From a checkpoint of a small contrastive audio-text model.
Model: 4.77M parameters, log mel input, encoder arch mlp_mixer, encoder norm layernorm, encoder activation gelu, encoder patch size [16, 4], encoder layers 10, encoder width 256, text encoder width 128, text encoder layers 8, text encoder norm rmsnorm, text encoder moe top_k, text encoder num experts 8.
Training: soap at rate 0.0019, 5900 steps, batches of 256.
Rows from block 5 of the text encoder of a small contrastive audio-text model, named by matrix and row number. Rows with one number within an expert belong to one neuron, the router's apart. Each number is 500 + 40 x the weight over its row's rms, rounded and kept within 0 to 999. All counts start at 0. Numbers have three digits each.
After each expert's rows are labels from the 100 texts, of 14848, where the router gives the expert most weight on average: "tokens" is the input token at the peak. Only what is clearly more common there than usual is listed. The data: drum patterns on synthesised drum kits.
# router: router (text_encoder.blocks.5.mlp.router.weight, 8x128, trained with AdamW), inputs 0-127
# up: expert up (text_encoder.blocks.5.mlp.up, 8x64x128), inputs 0-127
# down: expert down (text_encoder.blocks.5.mlp.down, 8x128x64, transposed), outputs 0-127

# expert 1
router.1:473489444559441510452471584441460430515489473492506496549542477556536543456558507478568502509425552525584561493473545514515510455511503589541466447454431549566539510500458475484514557484499566487458526447476495527525487448491394501472414537431461416490504539453484475476454473466514550462526541530519476526487504525495520520501530517531456518537561479520516414542521505473473506488487
up.7:442478516487478424476429513514486500518553487470524507511464503575625456541537489529485554451453508511511483498472547479515529547521512525514518484549550485464431555546478561515472503526538466501546433540489556568553501479509531479522467588458531546477533503465432423454502510495482552446526479481535459523424578506541511443488563464529481560443464459404487453520500481512505470492565
down.7:526458503511514464497488551457499497468496467484504442495499494597557508478520476444500456480504480532526444485490436515517529499519488526494470461524588538513449510550508541573484483474479427530497454491432507592452536519540409456534467559414512485493475528468433441506543489412544557514516545483543484453477557470528486525516625516579448573463440474461509495532499488448515502507532
up.8:451511598536539478536521501525504502539486492516510511453544544489498444468385532492480499539554494557435445528544520530479511512481539433502499524529526459495390519566499522478560478509492434477536480504466531463478490490507544551535491499515445497438487448509432509436426545486426443486473484581472517493504444450480477468454502494406522481413501542517520452544432463525444494522443
down.8:499425507525497578454433519558523454542507466495484509465486475483462503495479545478449453432525546544490460479546490464498477506517447463497568566521447531438428567484517477441458452476534453503490467516499382552552519528496539538484568552561477512600493495560521511484512562498494522514496465558537483521493475484495521478500522514552601483463565508519591455538472545540500479469443
up.9:494513473573580509505504488489448471570440472510498564532496544521508428428494450411561448556449517504525501561536489542551515525527470516483489561553454490497462478530533472489589469459591505520478556507551532497529443450502490504529478510514484456409452511558514570421450438491494461449529512451416463494536482530447503506540449536481506470445514456536535491502530502489482459503442
down.9:502479475486515480542512499467437516503512495438423572514502501500502499473568401506449476560488447448485501465543437522565459510539393532456460460503451557479531501482530563487545492486494491476478502451448545475483441431487467515585467503562512502468495452497491536530474371494530493446522502448464470583507533468512538479482486502461450423456525537517535524472584512502489550540541
up.10:490489502505444491435484581460532482406451472479460493549558463474501532489492492497496492488484540419496547485568468431518510458569490529445504419443483527540520577413520495525469452460426530495472541513477483501468535538491486557503516459454427504555498537546560475545563489450543471530453455463538485451488436557574460459529456540472467493571544491481534481482467507436459487495536
down.10:491530468479457483450454531502466467472492457473474487514461490466532587487517457474523496549487474457548507462514587571528514448516457574550441515484422607473544505453506465549512499497503472509492526523500474504513478487376447557561554419464489495477425467508489527568529500450553511515532508473554547460507489565531478545568479540545474514549520472543550524538495551415464493492531
up.11:448504430402494455454446533502512503533540479450543512463454465541566456523524452447471531420494561456521455500498549505570450589562419483491520539546554476413460571554445601503513550508500449538506480492500498533543509521492507536506454546507521567483544518513476459466511500527471541456469511510516553514459573501456538467495555497530468551487531538454487537528500491488493506499580
down.11:495441438444450499511510460538440495415559464511563407522494484527453450525571546472546507514508514520491535549501493491483583474485536467498471468567537524482491506525481495504472486552474480594510466456479502533529574488542518508545533492483550519508548457525504442487428537476537549448437521523531458523554526490639502475494508507476436586411430521527462543506505498459508503498503
tokens: "noise"; "rumble"

# expert 7
router.7:574522488493559509487498514498517471455557506481578428430465460568409500505573499491506512474588522501463555505444466490560458484478438505489437579535531475441545484427529527474466531502505525477483569476539562534561561524522529564461560459530542545526525545478539577454510484489437489497483438517544594504493482466515496452470563496492520476522517535477473555511490493550487471474541
up.19:428500483470439462458508489516587488508459422504505539497518516418523479468494498484476505523471479586555478467490467480514489476567529496515540482473549558547448508546507464420461540527546487491533487513480496536459502484518520594542496492481552517404540503566486436474420420533430499463418513479509478506558515508521542463488459539450561533554496427462481482504483570496400505521479
down.19:439521569559529493422467509508484537446505518484510527457529528525541484481447502493454518475457549491399464473450519558499563478432490506496490563533456500454460581466537412491500432481502489511553415521459517490609438481459506499508476570472570498510443431534540505473523498469539546545530436476475519497543514514449581442494523538532464443498509559487463489460514472489533467535522
up.20:493457501438583433535475442554546469486507508447571517463508497589478469544548521508507454518527562548493525474436584512533539443435480414540558548497574453464528545485534477542470457464489533503438489480464485493471462495469504521427491402514508503496480549487413566481501440477412494474476476513553515494496476487457473444519490490477479491505573496467508421520511512508543535456477
down.20:440591500520435579468552481480434595544498496516445493506513552445563471578443473533500466468492438525516515472483542527494442520498440503513533456453418523532468449527384434479526568538534424517545440496546477475516498513473523488526452491474469449463426465523533490534509546478513562543450539506419549502488448501513472524513467535519533511509477498483493507532493488450475448495545
up.21:513509524464560457496486622492500474539538564511528532506476511505470528530481553535487557480450524485539446504445494516462495512493465607518493517493489458517503494519595523473470475497559544553498567610556545453514463423513559475413482478449530503521468527589432510531514472490522556515513484578542547451555470512497507528440538538537497484508481465504542556437490463539511462534534
down.21:497461624460582524439477574485522510474509522462577544562513508576491481519451515491481478466490452490492534473506496564546517436472473473444456526493497479443454561431500523482446416474451543475478464450460474516588500475477560471516476524398449519485519485522553531395513509482460448517527521507541543463506545538424465451475516533540496442493498488495491513492506482534562523503488
up.22:460488477577553463505547453497456533477463472553497534425438543490541509444525569463456511431509497508455517459551462489451500556518513509543446481444444550489535485488475505524488520466584492480481575558539542476515549468501507521492426570479524552478463478472534549433548497428500492483511436465475538441529526444545527473539493466526507516509491409510461575477453514559523447450420
down.22:487567439516436495501517461579478536487497543514542467461465473543384558530505481497460468460537522561499482547533554510497406452590526451476495560514497509380584541518477489473540520487475542498451489499445458501466477559474464463484457575502486515538518467491503538467463485530554517530488545528517569543460564495551536543469526528460512475515507558471498492485487457531477545489408
up.23:436504512501512445446526464480439509544453496511451452508502521478479405454476518449460478495496473461483481506454515511513565475429515491492584477501520447545412527506571438438534488562449491438528486502473477526461509506536509578573474530435536523505514504540479424545567465585556576500458558483505485477503591539545559496492460553564498516476503476534456517496510531522481467557458
down.23:458511491575494496498536499445458391468551486509542460532453480499501428498453448436478482485464485461504447528548559511517521445423492501429435544454515540502499551473491433455533544531458545458503473501438497540490499410463506524539484528454545491479530469409523431513458505511487538498486498460461441467464549460506540494488472458450491556488605504427507436491538440500453502548497
tokens: "drop"; "rock"; "shuffle"; "one"

# expert 2
router.2:465470553476546520474506472524560518531516452534518536452568555480548436497441451486471539536562493505499447508488541462547499435492471468488565447506496485569434524537401462552482438541507417458526461423437502475453527534510563491584535484543509518477507488497499460548513451522589493546554500480500480464563425571473536504500562449471525481535458465484496521513512540551538524469530
up.7:497543421481497518466478544526461530468424493512470509516465500478442509527483496544514530442489546476464497460528516472492470527500621494530440522523553551503652510476581561506528526510466508506534538513523472490493451455501483456467483593502469500484548535458508485421517521518458502518507518578543499529501578476517503503554452431535439505531577473498505492424462475399542511518473
down.7:506468485498497544544466462520529405453509576531520486501502467436491409551512473494505586527481516515500499498483492426561537380435513438516506547466514540554505514476543494475466526487491505541477538508481536476516539468547534506462557508479585557552484523501446435463511529561530574465528533448513511547513532515494502487462528474578519570528490592498469530501599466563498521542486
up.8:544490516520525493500516519552548527474465492514546465549497437509504514522554481590546497398527549556430537486572544465492429520504434507473471539560530454431518446541476543498520537541474486475460534457497490528569526503489552479449522539585491536492542462552534520449488522528445513560485581460541539495524578499493538524525542519434509505540457485579591529509486486449565521481503
down.8:475494498498444485576527499442504551445520509481515537597466546550555442463495499563521478462478415506483537530545514520462503506551476486466486475535488493507435533543482476517529442445461503492529481498465504498554531507528559506559496589434500441446518396553531477584490462471523571543551474504531560416550492515571531531497477550549519473533434465518522464497472557463561489528499
up.9:544571521529509505466508454502425410540491573555411511478549459485516418516512537513576423552530476474544500486504531492521534573494455543528554534473518503442578504498517477515449505566572460499487461545499518534493432555554495495504557444529556500514481499508414468461507527477481528501513519509475473503531525522584508483561442489464477526501469518495540487489555549539553480598557
down.9:522533485495468519492474614387478557505561492481460385508478512475529507487503525520449540514453466465481448463479458552491497471505464519483471484498491440532422510515460528513510534572484494493499412540450512430557443526519527494554455488459421482509433477419541481509450553435506525472469549526418529482468453521461470524498478529547454452449493545489540439471514522548484459525511
up.10:429482466452492471534474500482459482561479441537488511520508483521492458502537561513428464560530473464550505536475423539517532445449485561512503442483484498519452528506451469512475477505543531475496531510470578381541460466517470527517482496501512508411491481457459463464496445482436528451521485522516536485484648521511580517486522525447507402487514456514477562573473547524538503446466
down.10:525466466504450546529554532498533476543562471455524459443453469450436550441524514471528586475452535510463479545592542425488468527486491550477443487542502525442495617497597504443487517481491551530399441495498456511566503508558526508500549490512509549483531513506462476488501517456504487526486474494531488459449467478563444506536479469473493477524510511473551471536495476593450460529579
up.11:493556474543508522548472427619464495477455539557482454441493496534501476505558500510485455505577521496466541465505449568516449526451404552438474512471480484457540446516473548526418542481470482496470487491487559557508458577494492534565562472503503533522466479474477535463482559423512451461445422475517471478527495522468500528536481505452516518463516556506508537489548528522402556444488
down.11:528462565477537423482527474500555507583474444475504472479511480474538491445501571550563504470510503466460481487431479519399520530527523552534536472563511454564442504577497494527530492500440495502486489486525467453482547462520465471492505453484554492463552551570489456511475443453517537490450532597483449573550574491574488510431458499442489495524485551546506492448521449453550444506514
tokens: "cymbal"; "nova"

# expert 3
router.3:508494583528487505506537458502471574497442536524513552517494429474521503521434450528515421451433468436511498519519452510409586527535538432463513457488595513487487506474534503480512503466447497535573505536515509486485462474501432500548493592504554506546497507517515506542556561528493469521461512529556456488496570459557485545497388514570441515509469451572494468490519503477479469564501
up.7:520474471422502559500497409549511539403483495456556432452498487488541503497552526430376601542532471494493486504473468489488495499501550481481463482437557518530512554448458475561458486438496505573560473486495482515529500567539509574542570502548498557477514541465460501508430540475490420467515476503523445542518498501467536481503489472451446477473505539468525428526509486469513522465552
down.7:495526524584477567456486495457496482519502562524485524429535532519498495485504494532503409518484482533580446454518486408521513491447498532533486545496471504508531452484418544566489488515519531466534526514488502537416509548488480498491507472463565534497445472497527426432559528438402476484443516480461527534582544533468522422498516520492519493563497493458530507436506461564483435594442
up.8:499559559508531490499479523515494476563560445472486483550412510528438463527505502565472533515479500530562505460488495537516495477464421539560475530561452476565434496478499502501417484514540569546488479479505565539594458455546580469482570492461543522535442468534464540509507418574445526563471525499511555481524487546508494533437486541492540436561518484474531513452506471554500489563489
down.8:486454527468503500537491503492469462574543467539554560501474540556459476519443436506481472458562497570557570545502551534491554495475491516578499535519460525545456511568540473475454530562448524509441497501541548464473516462460505466432449517442516420501565419522538468484498404505542525486486544470492543481451525529586480512503513553465507523548518472587516502473531459558576487529496
up.9:464497512547570506476590554553454551465435513473497516463505467454541481466480516467476522458415538481510514473531526498571583553445523561490506503479475494488444506480546455468454527518593461530489546515507516515540490506488539606477420523438529603500472485517479519465518493487447509528492480491517522443569530456491568506505495519542539539504523455466475565506497532523437474528381
down.9:463485513446581473534425498517571512530482516527532485552501519434526458538514596516498476557481490500484504498484433511505530475432533461520479491522534403570456508594565453488564500489409486533538513476473469485572558545556499492494568502539505491472499509528547441511530497518515503413498521432465420467535546540484560462497525489496495502508445498511487527456517525428526580555460
up.10:523472514429441485536490539427515438487497444604528554563522484526452550509430505486492475445534486535501531563480539475468488460540530502436471461553483471453524579530575471431453513576491533454480522465477473481482428440396467496498478518467543517501511538555507453545531474462504477556484446506502519541539551439500438491567500411504468514441535538493528481523512484454521521507473
down.10:567487533568461495520528495483539503499492474549505553490481412520463524482429454442517481401506478514485477607405496454447492536486536545466485465536495476453491526513565454464500503524495513497540483501441496492504471493477489472508545523509512547475541534564492522587467491512484460534448455501564522601531506447504505446523479427543400604466526538518524421521515505448494490542528
up.11:460408491430479485531453545507531421501510512605510521532516481543446507487462538510432473451518535559521542520472503442493471457487491515485464491531467548488553529509520511491425521542550567480498518465493484436474421399430510515474501490454571473492500586511516463526558502453412511473520450461518506488520458437513418518587511402471506495470549501478511491529535518476469507464477
down.11:574500521568454445473581553514544396466447450570524516429465471476472500430473458508522456519514501513474515543448443479498496430434468498481483459520534536494491479474553554510457457482511551511575492522480475511452539473458494529563514484531533490459499475543514548577539482419451484481512500475582526499605519437549448518499497426498445508492502482520444476550514527464496566502513
tokens: "snare"; "closed"; "shaker"

# expert 0
router.0:493459487453495438487492509559490507535506518481472439550525516431502525495491555488462505517585426433456494446529513518575493427472588488485492515455458433518550500551497554486504474519464446478449530528533402536496443532455513493463587485492477527535477507565513432500464566504494516459426477505420507533451540526428527417523507566531493465490499579518545536478462486489536457468507
up.7:470449508475438510488505525571538576455453553489407426482566482474519510506492458467477502559500503487432549486523494523501474471491488462416530454459544494448512537477443552498498522445442498569486476488464459479480445618548519496606561529518468487548476524488530480489542508428575453489466465484425467491441492502469505503509480485470463464408485444484524501502531476504538553495559
down.7:430563467543496546493493538495451488427432522475518485459510529600490466540461464476540468454522489464542456457488472459594452441541432497495507508515572488521535507398511457491488463483488579558531472518502542462519542505494538473513499500448465501481462547475525532468521560586497490536455579452554521454513524482493563538483534537522571444590540496494476517476548506430482514452485
up.8:444495540432521475439474511519553555502560497494533432509511559455481485520535547495538505518552484440554548463538474467540473466546523510434499480510485457510535565499435514427484467474435485505449545558558511489478462473517498481582555517476506553529440548512562435461513540537547512486471432491481410486440538574452521477521522527510459445507476443545546574472436465495478439477543
down.8:411484480463540571429515528510466484460510541435506459468496566477506530510495493495459566541483483496554458397522534522499506468462468523530469556433422505528545579456433493508451489527513509527411524522513556554501449516529480493507498510473547537535405494474516571433525508539538588537450463491438521520519428565452544490514463547506506435503512451466535556513486469519499475478509
up.9:516499360482539538527471508497469533529517530482586514476438479549473525500501486474500590556529486475520532443495515469543524509481505489406449524598547499534530500524483497550514480569498476459508483455469544519519417443452529558531483471512519622558450596531546447488512499467517503439462484512494408477483511476437508498453454504533482485479568476489530506477514479458511504534472
down.9:547569552495455562457479455468506549460511560465482481552478529477490499501518480523545404505452470491521508553557443430471486503537475508545465535450552467481505525467468529445480497505517573493514471475478504515507549523510520432462495554514465526421549493540628481464458468466543534466547492529472491521484542492434514440510477548517495531409492495538431523456480419450581482578485
up.10:507456474488432528500536584556545462462483539459494456488500477487490531483495437426470491533478497443447573529531499539547483531447443521379433447477572457488506493509508486519499530526448439552504419461394474504494478562516566511528529469551505507480507566502595527516494435472519458468440487475463426462519513489468504493467503519483498461435448543468501471476492423515484547497496
down.10:542576507503449526459461469484468498472502468480548430527581491548427501561511474477555456472505470485526479550522508390579457488510510561508493505530481498464607428473459479473527510486495542465510521496529550488505547538478483485516498475478460519489577543501608528515496493585496417469451556543534564549481474534448455504548537528482542513502538495440421489469497449487511459505558
up.11:475531519432480416478479505550461502528505471481499499543477512490500526470551553486439582515540440512527510452513477550573502531452538513451426476506514428487558451553549554482477460498454432481454514558552466536539463490448464498488530506456483525468418528542535445525493490509540540505422444475480497505470530581441553435508586529559485457479446470527551539452465464488524437519543
down.11:517451537492497505429473460548455452505517497470480469520516560418466529549498480435458575507506522473472484499573567490505503520504596478507547602503420516482492533443465423465503517491409385434437525526565467544538450504524507484503512492588562529494530509443509493509479531615546490486513531474506500542480504554500509495528490473484496498482552522507572569519507482475509503482510
tokens: "open"

# expert 4
router.4:405476414462443544551526492523576502453513488475456543537454569428479573503532503547451507594440514581470488430547509553505451589506466524498550520493460517486495510544561520561473547518547516486468468571541456495482542476545529504520447464483408528485492451532500486490495500518507558497497493503513496501529460453511446483518479536468592560464551528433507524502501458483488540528520
up.19:503453495502447472484419535496483447508510491511478552496517493543513475498469536517563477474502523508537512496434424442457523466519510476520429494449451586568496448547557507446470508444554481507553507426483537595445461510421520511456586496497540493412488453431543493458414427553486498478471515503470484510477467478477556409438488547439534531518501531509461523502507507466443497503495
down.19:526489522463444512514412508472557478466530509463521500481457537516460493445480533520496489507465520552489520484439408468561575523421464474483477512433465519505459491473478502457466561490572487538470437469515454514503465570448443539450493521516540482440426464469503476439427457517531542515474540423448500529518482477429540451490568576509502508470460549585423482469483501468483459518556
up.20:484483520504488487436527462486504476514499446447475510549505480512476520545572472600489445500578524487473581458536501582504546463495466478505548502554516433368591515556512528529508455475465503494502481535487450519482569489461501499519395458475489434529501468497436440464495481470534512489548497551521498482548551472509490562513546495480575462472514468487575596502481550542503495482519
down.20:482439437458511472536423484503478521492505472466433473485449556557533523490516527534558459522501527483501483491532529544602534418472501564518475508566469503494542477495482556608494488512559559509454571484436432433546521466539512491516468471409500506434487474470534518505517446461550523529523468541526503486468598524485502476534474496515513497520493436430422542515526562519544458451532
up.21:504514509510545467545490460493423499526429570519489496498572418546474467532524444449464455441477477480446548575511576531465454496515571450498537500495443523514487537476459463493502515446447516475463508460505488527469498520506467549495452560517504507573522520536379519472528546455509427519434533529481508549449493494491501506470434551442443467498512514538498475512462381547550511491443
down.21:507571457515468526498467512503469526477492475475502468580433537546534464512456462547485555571545446443436508506536500494555553450515493397481483495454499496438477514427518484541483476477534517495507515477449469518541490566537541495512487555479464445508427485504550500531413503507458460458520443478523459383421429494515513495495484526518478428435540468502467528539534559503437484430453
up.22:491469450485479551509497467487452530499472470494475561509534492504536512467486551471492563521468543511554475417572518512535477573512477536494497423531541499435460564448476430507512543550522507471487535536531553468484446498551477459496533438450453494446415443564532470576534476476447512479446437453466488451529423539508446500518458484508503530486517433380500509526502410497553481504515
down.22:487448569563572502509446446481485472571604498486455465458473556479535513548501501490541529553471456483527438546495524478496497544534534560546568468513461538482452477499496544535491529544527507575532425514530499488545434460407526492517525586500521533474529497580478510490509474548494459559537577499498612461543548489510508470559495516521558517540489502490484568549530482529477539510471
up.23:411506526484499543530577505507521542479509453478498447558490523517516478558489448534477524535445446504465481507520458565442475485452454441450508481467511449491512570495488463495467492519451554429496438373464450545503554497507573556522486611524464496465516544498566499537564484467526517525453428528555475503458502485475427440501526515538495458398519519510489486501500475502510518461552
down.23:546525596460533482522477583472506496512550468443405464530478503453512473452564547573500483557479541448425579546464488551495511530488430465511486513494494508504516434555529564524530531468466498482433513463535423471515510566517506514506479412513452466537468539519546553543476498462572503443487482532519496539441491502513426519447526535556509533424440536507489526478489528527471483512561
tokens: "quiet"; "muffled"

# expert 5
router.5:533543478557562502527487492451469470515425522432411515529538553510514473490487521506565478530496488486467410560504460434479482496491489448485472594528509466485418469487530498515567438540555548529433524535454473464470491490497471440459446427521449508442483488516462539434465525529455423550490538494442523537451558425485517441510493462510554460520486544478477499516493537520572500432475
up.19:433458447466472508537575485544552547514519530508473502481442496484460554526486490513578542532426487578504496475513568517517502529445518505584555542531495519542535538492438484555505545578508454411560479457496454563410523452519531522557535530530501465543537524509520476505502488496473609480520529485504496498498461470502476433492418523520443598563545490518541536509532510493512506538466
down.19:529527391484461442488470554489517550507446467520483493543521489520484520497471474570488486472488491445461570560491548484539466557537489609544478463415488491553484584493518472476481493487512535491521478482531494435514482481475511537438492488492525499491497517561522525478520479423573370496499515454524523504511463513541429484519513563524511504453492453493488397406464556499495435437493
up.20:431447474467522405520522452501511606509556446504482438453434476454531519508449536473456555523432526530421503441473477507504485476511522527549559463495425526575487502511485498490416485509498449484534437532563532529521536491491519590507571524489481522538495505580464499542487511465510534446509436479525487568512449511531530469460497485502436496514547576514560418534535511486480459497523
down.20:449506491448433476578529494571519549509502464453547509497572510461514470552515460552528611493494488523464508463382508541506471537488486497501519413464452479556509474496436438533519518529517439503571416561510536573500504522529479501549539504520494558522510516493461529552512577467494523538459485459556503549552465565500464512518537539548474521512511485517506538542476472472470538435589
up.21:514502553512442506501538494456589475524468451448542503490547518470508486470553483583456509553508547484520495529450540523508533541546493515501550436434542452528487466480486582440489547501436450517484441542510476438481530571498497481537483470530570479485507464496469454490435484495558498513490480460417410469497506536482535515408490586436461534499491530497517502504409459594482437488476
down.21:480476478518565479486525489451471550439422439484471386446496495569476484516533533501474543461515473561503583583476494498532507455563470501412471498471516491447423467558480503467474537476395520470499488462469517433539531486424480482488559460515488481483510526494504492412533488453522484574468504507545504482443557500488559504504569476531491425497455534545470506494436462541495504504449
up.22:492494516557536567514517506438448513530498486518449562564511517489505502426621493558521505570464507458478506570563470471483485534484456565525455526510471541450503485430485482424528487496506527505452529520524551450524426458463437494462408525496483435482507460442512521414532433506504517546494420467445449481481534560470504469509546518448464490505492447527466505497475472451498478432442
down.22:462431505533548463468605579490469477521479473470488486455549498528469518504463494544514507452505462470404479511469491472503555441523527405537544569465490483514454502518546519499481471534474497518537507563490547547499561478439511448487480497543458455546495574552531486466466512497507476494433478499425389533484550440476520441460486447458544514429477570518440472511541473527532572507509
up.23:527502540525465497513492525527538510489548479422540488460388494450464487503502491465507477410547472462504576561560561485501442502486512518499523507505459506525547376436454463527511519550545486489511461442555479537487505546479567541427529563497495477535518457445455445571596465450465528528504536483494480516529470502518412427523503501524472464508486478489502552496520434417516464503493
down.23:485462565448568546488576513483461439448473488559462454482483457478530502481466509575532525538503427485475479534454491505557520452539446523436523419494558487525516584538407541477477430508526538503508434479554517488504485514490486490491540536517560559469550521411580512513477549488504544424553489484527519482516480526551472457482528420530445526507465462538490533497443419495461504507516
tokens: "thin"; "mains"; "in"

# expert 6
router.6:540472462529478515511511529520538519542480517465463442465541458471498542516470532509471512473496532465445492505539491466486446446480489496530521538445484533530409473531508541501470543562495470495474498457496431521474508491493516494424581457576524508496553389497439515482389549449505440514507503516428494515462444452465486464488460447482557507526530640497522450477463505492400474466445
up.19:469496496473513499505491389440478526465466535520582500471528504519471483540512577511488513543551526548456510527458428520480495442505454450467491436460611487492495554580483538421489482452472532476492423522432512500485519460464502498482453527500498536504476539491479440454517530457459500474488485530480423454515529555498503483477474493380534430430447477483490408463472456503466545454470
down.19:497516530504489511504581544537533427482422508446535442436556442474448499439442555484517468578509542539436524504462491534490524546450508565488497492483531419503526492484496431509540521461511475482461512528463458500517483516474508502535474436570536491469474608495528516522528471482511448500482563507483557563559557509543519468510530501559417571481506556460476479514384498453535498465469
up.20:493461565461458456503561502497474440439413479459496501495481519499487474484462526503536540526433440582574449436443436496504492501466467502492524389463519539547530530512509503510437462479507472463515456507499512479460516447520536562549422527473486546463460552518504479469526524471443517472484501493559482463464547463513511473556472417466519481430507423477426373486471518477525506474504
down.20:477549496503458507452471461430487494457505547462470498524473489509532445555457580455506523552526497604573507503473553522577531500555545492488495511540478548497519485465471502487514510530452472480455466528550475500480424476555543479491526469429420565453491515478458453522573396511474547489475531423469428520505510477456483537477553541502516544458418500469507531486559448536587538519493
up.21:488534545480507543570546506517479558504446446510518497460482544628470493548492530466528597467542570533481541461543478464501495444510505436467485455555440544498534517482482468496440473490486510452507474536490532497429536471536454518536400495475478482402480506544498511551476508536429517504507471532557594534484549460546521424492502420455523468466484465459466516520516481461571480506488
down.21:403509493514495514572447534584549524475487459465489535534532469558415492544443468441524493468474577443585496487501436526525461505519552529435476452491470481532494460515586556496527478502489467494407531464455482481527478400523545474520513543546561493456483496544505497556512494517552494530507509475428542547435435499490475476469453471511448482479491510481534516575486443488498548444538
up.22:455520467500515543525485500498576479413456556564521552489474513492509507513499485537462583474522538512523450520439483482434423555499487503412455525492500558579510540507534559456487495438502516471520439514443519550472560496508522494459464549448511494517565421488558524444524538566456586488535482475460512485504477586514505471511465554479463514460486525483509444515534403406484524519499
down.22:554538482491498519493568468502579585552518506483467548489489499444475525418488547460510560476573422459504515557510558499575479532479523462476473503502494468498497378525522461535514520431467508499527498470480484516560529524442541499437454434508359556418480498509552529495483521539431489498513501474535509495537471455443564501492496443521509515507545514543530512488426497532447523500498
up.23:467506515492548543552502529501475490457376473515543491465596575522425492514542519521527530529526625536505498479490504517467609504490438536503512522458507484529452582508512566508521509432454460497573495476452489472493574499514504538496395433509556497477439480493485449460528511497455503493506497529515428492492518567547543520512509440463555442451495472479506469515546537524482509483509
down.23:486500501487472558535479564471539478411475545482473492520539562565468546566449506473523448532549520502482530423586448462510450532476454509518427537528553608558518572358484489486490479489463553495551463489482520525539440452477516491495553572495485468555537471452474487480538483541513477560515512471498502494523526544454483535532553539516467550515543434533537537502514508509492449494504
tokens: "bpm"; "110"; "108"; "115"